{"spec_augment": true, "encoder_qk_norm": false, "encoder_depths": [3, 3, 3], "init": "orthogonal"}
Rows from block 3 of the audio encoder of a small audio captioner, named by matrix and row number. Rows with one number belong to one neuron. Each number is 500 + 25 x the weight over its row's rms, rounded and kept within 0 to 999. All counts start at 0. Numbers have three digits each.
After each neuron's rows are labels from the 100 clips, of 14976, where the neuron reaches its highest value: "top examples" is what is common among them; "lies over" is the class under the peak. Only what is clearly more common there than usual is listed. The data: songs of 200 made-up bird species, synthesised, often over outdoor noise. In brackets: how many of the 100.
# fc1: MLP up (encoder.blocks.3.mlp.fc1.weight, 768x192), inputs 156-191
# fc2: MLP down (encoder.blocks.3.mlp.fc2.weight, 192x768, transposed), outputs 156-191

fc1.757:499430493462504515508482496500526505506511494502453445490467476496511514474502453483475474495534501539519481
fc2.757:450534511521502484486501486520538480522499482503534508534494513501477476470503478456495475478500549491496491
top examples: warble (53); harsh note (40); first syllable: warble (36)
lies over: warble (46)

fc1.669:493532528509506483528501482504486484509518485495506502540500501451437480547492489456537526486523460498449486
fc2.669:507539465496530500489497497523472520518525467528513550535538483538510505519501442489530522450498456518474503
top examples: downsweep (100); reverberation (100); text has "reverberant" (100); first syllable: downsweep (88)
lies over: downsweep (83)

fc1.265:490490537535536520535464532512515507547475457496472489505494495505451457503510531501483505494474513457470495
fc2.265:525497440548501456508524516481520523504554499469497533490504483476522470520496502561501472438457533488517516
top examples: rich in harmonics (74); harsh note (68)
lies over: harsh note (36)

fc1.400:492523483513505479473521486477495542549456496464499509495514491466496471519496484469532547485544520525499482
fc2.400:494508496517494525487455517482501538501507468474471510494510512476494497478510495501496522554526486460503515
top examples: white noise (64)
lies over: no call (100)

fc1.753:486494461499477456500478529473505510496487483500491544480565531504496476478504501503536511497481533498503466
fc2.753:503496515506508468525506491461539506538516511536492506502498502494481515489499484532495509514522509518516441
top examples: crickets (41); first syllable: buzz (32)
lies over: buzz (26)

fc1.515:525564487500507489525466484546503475523505490527526502516512550529465511453460498485489483509512491480507462
fc2.515:514456543497494504495524495491487467474500493507469525505470543492494479494498458478539523504509519513501451
top examples: rain (38)
lies over: no call (100)

fc1.228:454515516499503506510489500500507494509525508481506514487490513539500486474525499450516495521524515527477524
fc2.228:493501494484467454492475495451524488475467535464504515507486519480485546429420476482519460463491509502522479
top examples: buzz (44); harsh note (43); first syllable: buzz (40); first syllable: harsh note (34)
lies over: buzz (42); harsh note (36)

fc1.211:541529509462503484488510514533489515508485436454462538472477535499505492522475493492490537513481522535481469
fc2.211:454530466543518497478473485505472509490530500564483507503477474466511489525508499523504555453521506503538534
top examples: harsh note (58); first syllable: harsh note (42)
lies over: harsh note (38)

fc1.459:508471491533525490466497510470500491522504520483461507487477516496490509494547482476541518507504498503472514
fc2.459:492494501486511494556485515476466509522461538526510502547484497534500496503511503468527509479506533504508501
top examples: buzz (55); first syllable: buzz (50)
lies over: buzz (50); steady whistle (35)

fc1.124:474535506478486499512475506498511519527539496498466511517509464521459483536479502504570496478545468542491454
fc2.124:516467466472476528532528511481537495495511496499514528477516503525502504447500496522496469470517510519495523
top examples: white noise (76)
lies over: no call (100)

fc1.284:510479496510510494508464504513509510512490511477457486503517484447509499463528518531503489517509504536484513
fc2.284:428523488518497517514494544524523542553494508488443523556473517471507537520478521512444489486502501511474502
top examples: upsweep (100); first syllable: upsweep (66)
lies over: upsweep (99)

fc1.89:483503471489500499498484512519484553517482472492463539525497483528466486494486477480530512508501466528481467
fc2.89:504488490521482504567463486484528511527490454472503492505502455479455498493476497525485516506529519501527485
top examples: rumble (35)
lies over: no call (100)

fc1.559:500475487504465449498495516465505511532442506500500494537493512458511497514497517550484519467503512495498532
fc2.559:472493532510480486475506476483479541456494566484516527505487496508504510534442483533525497510496469493484480
top examples: rich in harmonics (60); dip (39)
lies over: steady whistle (34); dip (29)

fc1.176:490528494496473487508485481566481509546465506501517512508487482491472544501489500491491520506531456557505473
fc2.176:474511506536495517493454477501529482507499470489473542495484489501473501505495517523528462530517533521480504
top examples: wind (39); white noise (31)
lies over: no call (100)

fc1.618:510494464509494524489502444489473504470504504508511517544478472566496523494527506519492515460485503517509514
fc2.618:497531481467511523488461484469513496453483494465492509484475492497519523511516494490473524470481520461550487
top examples: buzz (49); first syllable: buzz (44)
lies over: buzz (42)

fc1.188:473516522539508543494510482510474510521507444513510532522520495536502496476451531538452495488517519514481502
fc2.188:475532506503491524529514515513484527506441502497503534510491516510485483467486473494496501478488484522545520
top examples: low song (79); crickets (55); first syllable: steady whistle (46)
lies over: steady whistle (41)

fc1.0:509488501461507503528476495535472537464498536448485504477527505511483492484503475506494440487514536527451496
fc2.0:485485526498542478542451485456516459518476509522455508503497452493516493509513490530493484495484511517511504
top examples: warble (41); first syllable: warble (31)
lies over: warble (34)

fc1.207:507528467486464521504478545466520477454481484546491480472448493530496492500548500500454494520493511462450502
fc2.207:515479484484493483474480526521490446511485480488485508489474539498477526470464476490491487502485503501478497
top examples: crickets (34)
lies over: steady whistle (29)

fc1.494:452534487495482538484466459502508514498510520463462500474475527480483522518499488501528491521545481497442486
fc2.494:508499463571497481491502540487504475486525483480519460502465488537493489506531460506466470486490509537480473
top examples: steady whistle (75); first syllable: steady whistle (72)
lies over: steady whistle (59)

fc1.572:517514464458524491564498494575516483523483516474474508517515512483507507479467526511526480525509511542517481
fc2.572:542468483495476465481502479497497507500495458500450540485484461543510480536531488505523528473521519495473525
top examples: rain (59); text has "noise" (34)
lies over: no call (100)

fc1.277:515532500466510519510516493497500517513503523523530508428492487485500521540517519513501454504512480475488512
fc2.277:520532514502504502486494491490520514485478499494524489478478517484481488527487503483479532456473463476502514
top examples: rich in harmonics (89); low song (72); steady whistle (50)
lies over: steady whistle (45); buzz (27)

fc1.429:472511492465481520510469501472543512475494526483496521522504504512485470450472487467501462505482527509496522
fc2.429:457501531493511513510488507462486529545511536482438514497498493502490460507479502482549508475539487484469502
top examples: fast repeats (56); steady whistle (54); warble (50); first syllable: warble (41)
lies over: steady whistle (49)

fc1.414:498531532469539510491467497492520505478538519529490553526514547499505476502498534510501488508497509525486491
fc2.414:464519511512507487497481516476487474554476519470505540482507504513504456513507473519533492489465495494465506
top examples: arch (44)
lies over: arch (41); steady whistle (34)

fc1.209:509522479546556529486456476485541507507527514458488461468510544516501477565510489484489507500497488495453483
fc2.209:495507504565491493536533484469496486485498496523475502497507509451471493464487460494468457487497498469515482
top examples: reverberation (79); harsh note (55)
lies over: harsh note (39)

fc1.191:495517469460464512516451514502512534526481451528485504539449468535498464486469518521493482502511507478494489
fc2.191:486518478472515527490478517514484561516498478467540522478503498505485520442519489538489513532499543494479487
top examples: white noise (68)
lies over: no call (100)

fc1.543:507489488491486491530506488509534508535499469446525494521506458479493509473501546547500479516465494514525478
fc2.543:534477498528548508534539531479493520544480503493481483542469482542518475461541516534492481521500510528520526
top examples: upsweep (100); reverberation (100); text has "room" (100); text has "reverberant" (100)
lies over: upsweep (97)

fc1.562:457496471498455538471486494514476528539506495457470472534477494502440502520524502528519524526527499518536495
fc2.562:509506504559501533507467482504489537524490457495485530494537511527508529490477487512489501512513503485494522
top examples: white noise (51); mains hum (27)
lies over: no call (100)

fc1.721:490506509513536513543489459480532522501512485493512507470500544473516526494516525494484506533505521514535504
fc2.721:531490471465511502541515491521476479513481551484478512489467524486509535490515512480469504477500506466539493
top examples: harsh note (88); first syllable: harsh note (70)
lies over: harsh note (88)

fc1.434:472514437470509549496514549483493491509511486532494487483530493518479493487503514516518463474503480488480491
fc2.434:535477513503523549487498518495500525505522546561473527488482558505497467465516523511510480459463510487462534
top examples: text has "over" (94); reverberation (80); text has "room" (80); text has "reverberant" (80)
lies over: no call (99)

fc1.469:552496533521520483526470522544518476505509507522508482505529523504497508493515532465484539498499479517459466
fc2.469:529490489505508463503459468498488507510510433481453530481498524493549485555492512536509464512484494492513472
top examples: upsweep (95); first syllable: upsweep (63)
lies over: upsweep (79)

fc1.104:495493508492500485486489497491506494500498485524501487477520537520505492513515507491479465517532568495535480
fc2.104:480506497469465488500486516505520567441526547496505490533490503492478504523514537531490533483487490486469465
top examples: harsh note (58)
lies over: harsh note (28)

fc1.447:504518486472498498480443550522515451466492515505482538505497539510519445518537527509486503491507472507478484
fc2.447:488468452425499530488492528502468464501489553518490555517527519480531507489470495478483497470530505500496524
top examples: rich in harmonics (63); steady whistle (55); first syllable: steady whistle (50)
lies over: steady whistle (44)

fc1.665:503537475447478486467458492492525559494475527509518506554535514555540511453480480499516474552512530531501491
fc2.665:507538523480484520527451528478512523515529511462479507507470511547464490471440514502524512508491493481461520
top examples: rumble (32)
lies over: steady whistle (27)

fc1.589:487476476532562529466505498540535526495513493496487548492488479498493477536482552531473494500484513536457472
fc2.589:451509526510534462515517522535508516513491542515504493518485464512459516515446481516494510527489512504528530
top examples: rich in harmonics (63)
lies over: steady whistle (28)

fc1.260:461471494463520511505490539467508542512513483492516536485515526510496494495523505506463521509497491486537468
fc2.260:493491521502515508479471554500507475528455486497540473528456494505526513509479492513499557475475508504501465
top examples: arch (46)
lies over: arch (40); dip (25)

fc1.736:500533518527500511520492515525495493496490520523472522496520522514500501516463482457512518495529437542450454
fc2.736:514485469468499476489514494531515481485534477533541502446497541490495525501537496530501451470495484480495554
top examples: text has "over" (94); rain (43)
lies over: no call (100)

fc1.623:481533465496502502485434507500516484471527530496527517495464501545492479449480500481476485494483503504485453
fc2.623:505494501571497491522469517481514514543507542532457526540498525490502472500498531493497478513520495500504510
top examples: harsh note (66); first syllable: harsh note (37)
lies over: harsh note (49)

fc1.327:530513475468482498515507503569534480488477499507480505533506486493474547498491495526482501514539469514523470
fc2.327:529443491486535483440494526494468484496482497514475530494485512501515507490499498498527529485487520476508465
top examples: rain (53); mains hum (31)
lies over: no call (100)

fc1.682:529548461480504507534529484477514486520502494451501477543522471469484475449549544522488537517507524491527517
fc2.682:525491490475486482557510505482446483460514483513479480496499485479499480474514489523482459523499469498516492
top examples: reverberation (96); text has "room" (96); text has "reverberant" (96); first syllable: upsweep (49)
lies over: upsweep (26)

fc1.360:523512480509499500519484486561533499524459502499477496526507526494497515513506530498557496498549472551537497
fc2.360:462495542522517509496495521520502465503519499472453511483482515496489514436488444539515528474529485457512499
top examples: rain (51); mains hum (35)
lies over: no call (99)

fc1.705:477498513509504529551492544517537499484507493512499534507479502490480501474557495507526494547492514490483475
fc2.705:479482495462520492531502523492479510530470550470476508543476499504509517482544492518514555545486503470481499
top examples: arch (39); clipping (26); text has "clipped" (26)
lies over: arch (35); warble (30)

fc1.153:475524475450484479479495509481509516507518471505471524501493507491451487523501535468532499517500509482496486
fc2.153:492484487502526536507498520497508511510510472524506487511501511499474515456506514565514503527507474498540527
top examples: white noise (72)
lies over: no call (100)

fc1.624:483515490528505497462508519545458494495509491551499517490477494489498534488473488549500510477497516496517470
fc2.624:508531517540505472532518519541465490482459504546538505504487480517505535487464489477510491535468537472515559
top examples: low song (71); harsh note (41)
lies over: harsh note (29); steady whistle (25)

fc1.385:481469510507488461512540502541501484538484496508496480489488492481471512526576489483483515516465510512513458
fc2.385:485489530509484460497503543506455499530522509513477459510447510520498518521461495490514522533513508531491482
top examples: steady whistle (72); first syllable: steady whistle (63)
lies over: steady whistle (69)

fc1.483:536444509526499463503498486480491479494473511488512482493512503487488574510550489493455563500507506512502488
fc2.483:480477554482487496473479512496477509563481507475445499491498452499455465520479505456504528471489535539493471
top examples: buzz (41); first syllable: buzz (30)
lies over: buzz (28)

fc1.194:542502520483524532537473474500479536510520489455529464474526496503490500493503466465504506535470486505469527
fc2.194:513486494479472532515447482502517504472496482516493460490480477519445570523497475471492494515492461531545517
top examples: white noise (49); pink noise (25)
lies over: steady whistle (28)

fc1.135:490468532525467499511474519498523525535497525498473519457478473449533476505509512476520504542503487510476474
fc2.135:490480490497439500482446503494467567509485498487494489505471458505513516515456540556494518511516509505474488
top examples: steady whistle (86); first syllable: steady whistle (78)
lies over: steady whistle (81)

fc1.6:482488510514488517503533528481496462534499487503521498492498498463448490509512512500557523499506477511481453
fc2.6:451520520515514521484500514541475559490543451517522538509458517535480468497490503485519498484484538527459514
top examples: downsweep (97); reverberation (89); text has "reverberant" (89); first syllable: downsweep (73)
lies over: downsweep (95)

fc1.450:532479469487562473505475483520488508519467477530498535463500484506505470515503490479501494491547522462495509
fc2.450:504513483512492467461501507455525504476517484538494535473482554495475461501525488477514484464531556507501518
top examples: rich in harmonics (60)
lies over: steady whistle (31)

fc1.542:463530479492529536479503504529475511525492474497462529508523473496464493499506468508565481492543472509483458
fc2.542:504472512548503478500538517518495500532491460496455522527501515506470492518519469515459495496472522531483494
top examples: rumble (55)
lies over: no call (100)

fc1.162:476522491525511471506538507514534510546482529487517488493486489459479576515576481490489515503507529532502513
fc2.162:469490561519481531488509514489451481557514525488447489480444467507498472507485491485527524485494490526510502
top examples: steady whistle (61); first syllable: steady whistle (50)
lies over: steady whistle (52)

fc1.369:525494475504518495511482495532508513514471494510485514493528519505478544472543492517525482462520475536536477
fc2.369:475540496527496511446543493504561495477490495506507469485517495501535495488535484504471493492514502468526493
top examples: rain (50); text has "noise" (42)
lies over: no call (98)

fc1.640:479449507498502543511545498481473508468465475478479527455557488507490501494540504463473527491519549478523548
fc2.640:523516478474540533488485487487506509473461482511490477517484472462488531486525531535506487472480489491510537
top examples: harsh note (77); first syllable: harsh note (56)
lies over: harsh note (60)

fc1.264:490442511511557485505514515512478502509513468489507530520488537509501507473516507541491534479503494464500481
fc2.264:510482480477525503495530548484518483475507499488466500548476513519475519501476484474486560502490524558521495
top examples: arch (77); rich in harmonics (65); first syllable: arch (48)
lies over: arch (72)

fc1.3:532506467465522524529488497505493524530509520470506545496508511519466488491488526481505539508497524522508461
fc2.3:490548466507494525497498480497513494483497479499486506546474470512504483487511504534522508488500530497529518
top examples: text has "over" (90); reverberation (68); rain (60); text has "noise" (40)
lies over: no call (100)

fc1.689:470510493487492477452500457520531518468485507488532498504480530564471506496529466488489523486507503487540489
fc2.689:476486483482490462472515485511463457529492540524526493473506451491477476480498512486474507563526524463479510
top examples: arch (45); first syllable: arch (25)
lies over: arch (33)

fc1.330:487500493522506466547465471468448500504520496458491494485540491469463512521514518475513503517499488513485489
fc2.330:516503522480457511494494475444532493493486483509490533460473493488487494479494529503526548504495464444493461
top examples: buzz (64); first syllable: buzz (59); first syllable: steady whistle (36)
lies over: buzz (59); steady whistle (34)

fc1.47:542530468494512501572448480519506508494515473499476500461494519525468492505519523490502518529508442500477477
fc2.47:502517544550493474503470532514508455469515462521499456480495473503452545552505503507492548471470497495548509
top examples: reverberation (91); text has "room" (91); text has "reverberant" (91); text has "quiet" (62)
lies over: buzz (28)

fc1.155:548478478471509496506482493484505487516489459513494544528501505488481509547497487463515516522487527485518481
fc2.155:508501486496531528526501518531489567436465456492486506514542494499492532494489522519485538509479504512574532
top examples: downsweep (94); first syllable: downsweep (72)
lies over: downsweep (79)

fc1.601:487441497488504474509443485470524489492554475489518499500471505499479509535493482464544570570511495525484524
fc2.601:446542484509524482520477514462483520473564499499531534501502496477525497470500429463518503512474507519493482
top examples: downsweep (86); first syllable: downsweep (71)
lies over: downsweep (68)

fc1.392:508498534545521475524489473500473441461508510472494491479498477537493493472516516509493512484489496521481517
fc2.392:498486509502506516489512480517492512469483494523505505535414498490498520514510531489506492486495501521488509
top examples: steady whistle (62); mains hum (25)
lies over: steady whistle (33)

fc1.166:469460445533485508534475513485526482504494524478529476481495494533484541449551547509443507498478536497545501
fc2.166:505472457507473510509509491505490528476467483504481493506458480477442495537523508492492504484506518532524485
top examples: harsh note (62); first syllable: harsh note (36)
lies over: harsh note (48)

fc1.654:477523487467461489516457532554489515534494484506505493507510473474463532502465487488507518530515470523499451
fc2.654:487473528507499520513448482512486527518521487474501525507517507516478457503487482517499488492503516488500485
top examples: rumble (35); pink noise (28)
lies over: no call (100)

fc1.505:519509522479499474483480500502531540508475486511493491497536518496483454523518531436505508538504475492479525
fc2.505:495482482522496475546437502495486479512519502500462471479479508449465488463481466540503487516519453475475487
top examples: reverberation (78); text has "room" (78); text has "reverberant" (78); harsh note (45)
lies over: harsh note (31)

fc1.719:535497512520517472511462479546489489544518520549484508503503498485459498535510468485543519513527450451433459
fc2.719:460470482481513506479502530448479474498544543538505521500464474455471481488507445444501498480506496457527528
top examples: text has "over" (89)
lies over: no call (100)

fc1.741:497529486469467539440522473515539535502485472498501462487514487500534479519455511508450512465529502490468478
fc2.741:467541518534516466462491500533518501526470500551534463483567517507529473521511499532485491478497483529501493
top examples: text has "over" (90); crickets (38)
lies over: no call (100)

fc1.735:476525507502472495502468500473551494482486515510461512507516505479539502469492506520509505518512510530485475
fc2.735:453516531495491511483491531476478534527501478465486489520503487523527426531454483535528526483496492525471491
top examples: steady whistle (90); first syllable: steady whistle (76)
lies over: steady whistle (85)

fc1.452:517538482507505482520472476525506535526467483490457516507523464513465528502492527484521512518524504535534445
fc2.452:504477473519529518504500513491514531515497474495465501487518510525472529486491485527513522504517488492469501
top examples: rain (54); mains hum (32)
lies over: no call (100)

fc1.174:485453485499524546549519514467527527485508472520525514473492536475489511525523501562513568480520468484495505
fc2.174:544477498531490526499503510508495495444486534499533522503504499480498501549497494523490524482513499494498490
top examples: downsweep (57); fast repeats (46); first syllable: downsweep (41)
lies over: downsweep (41)

fc1.606:464511504492488487510470493548510547520478490484501508514500496513469505500468491492537516504509475521507441
fc2.606:538502517488456547487503513526499531505493459486456544483533504522525485494474494529522533503494505505509472
top examples: rumble (49); pink noise (26)
lies over: no call (100)

fc1.477:496527517523493533510520519481498490506512491486518491532505526509509563524493476446456505508500467520443484
fc2.477:504489525478470522481493494502463485465491496484536479527490498545459472487522509489503513496530500513523497
top examples: buzz (45)
lies over: buzz (35)

fc1.246:506493505454498480491482509535477489453475514517507536494523482517502502467504533482499528484513534492494492
fc2.246:499494512517512476496489521520469490503476499494517487556488461463540548504524499531501488523534525523529555
top examples: crickets (45); first syllable: steady whistle (40)
lies over: steady whistle (35)

fc1.103:523494508512510478499523548482497530542499498495494531505536502454436492476557511482478559522494517490545503
fc2.103:520484488461468498561492516512494498465521513534471483527445543462509482512474506467472513516504524491518524
top examples: warble (43); dip (39)
lies over: warble (28)

fc1.713:453501466489518532474484491505516539541486505497520517532511482505474493464509498523530519531510478493510465
fc2.713:465496450498469518501498513491521572480542477496490530504528487514500523512517505523519479520499528501505489
top examples: mains hum (67)
lies over: no call (100)

fc1.178:512489469504509483507489495486483513505473521502509500504470511482523551457509481502498531499474491476522469
fc2.178:523494468529512502471528485492501487528505514489497520526490549471518464527548465491524441508473483520499472
top examples: upsweep (100); reverberation (98); text has "reverberant" (98); first syllable: upsweep (78)
lies over: upsweep (85)

fc1.694:531509506428547477508513506483524491516463544517479471524468470453484530535537537469476489446499488514559498
fc2.694:468482501530497513498485487505507494503490534504476524458503502488499478504512527508483509513463522558526510
top examples: upsweep (97); first syllable: upsweep (94)
lies over: upsweep (86)

fc1.726:517480478509522518526485517493475497527549478500493484478495489473495482473572477493474549521481492485493472
fc2.726:468493444517518481545467474514487502491507508510489518520451506462492540510511482514479516503482483497514498
top examples: warble (56); first syllable: warble (28)
lies over: warble (39)

fc1.375:490519491517502505524469518478468527530507537506492499463514518507493465485483480476544510475536527477535481
fc2.375:535507508516513485522492485505540516505497494478517478516521537471506432502481500471559524512487473480480506
top examples: rumble (54)
lies over: no call (99)

fc1.504:503507534511510476527525511509466485505496516513528478485507541484464495534513486505552484517484496463466462
fc2.504:473534504489494508449488525523529504491525495526511532507506469525485521472529535478494521481502503525504471
top examples: downsweep (100); reverberation (100); text has "reverberant" (100); first syllable: downsweep (79)
lies over: downsweep (83)

fc1.138:496497494538456517492496503506487487500505530518460507502470494519484453532500523503497498542523495527516460
fc2.138:498503478477497466528486517509483520527513524498483483509577506494485506451511519545490498496466485505520510
top examples: white noise (70)
lies over: no call (100)

fc1.532:525475512526488521515481573547481484553486531487527518455534529462493487473510483470534513521511480499482468
fc2.532:524472491474493522521454497478515544464564507506485494490518509488523534489491519546509515519509497453489545
top examples: upsweep (78); first syllable: upsweep (48)
lies over: upsweep (44)

fc1.631:494511454527540501529449483466561510497486492498511486515496475487481483493492499503489482468489479507526507
fc2.631:550530514509481497507511487522519540476512474474497534493486525482501502519518545503498444519490489470519533
top examples: fast repeats (52); upsweep (49); click (42); first syllable: click (32)
lies over: upsweep (35)

fc1.338:465503482491495535497498498478490487460522467518500545537540512493460518553490538527513549507509495493506464
fc2.338:495504492520505505511488461462440534516523521481523485509497513501497535480487468513528481486508542501461503
top examples: downsweep (99); reverberation (89); text has "reverberant" (89); first syllable: downsweep (79)
lies over: downsweep (97)

fc1.339:500525501516517510505471440490465506527503539528531503486503471440469505475504549506461468461492501474535490
fc2.339:502451511531475463539496470483483508514483450510503492523531493505567477477523536469502488476470519478492460
top examples: reverberation (99); text has "room" (99); text has "reverberant" (99); upsweep (64)
lies over: upsweep (41); arch (26)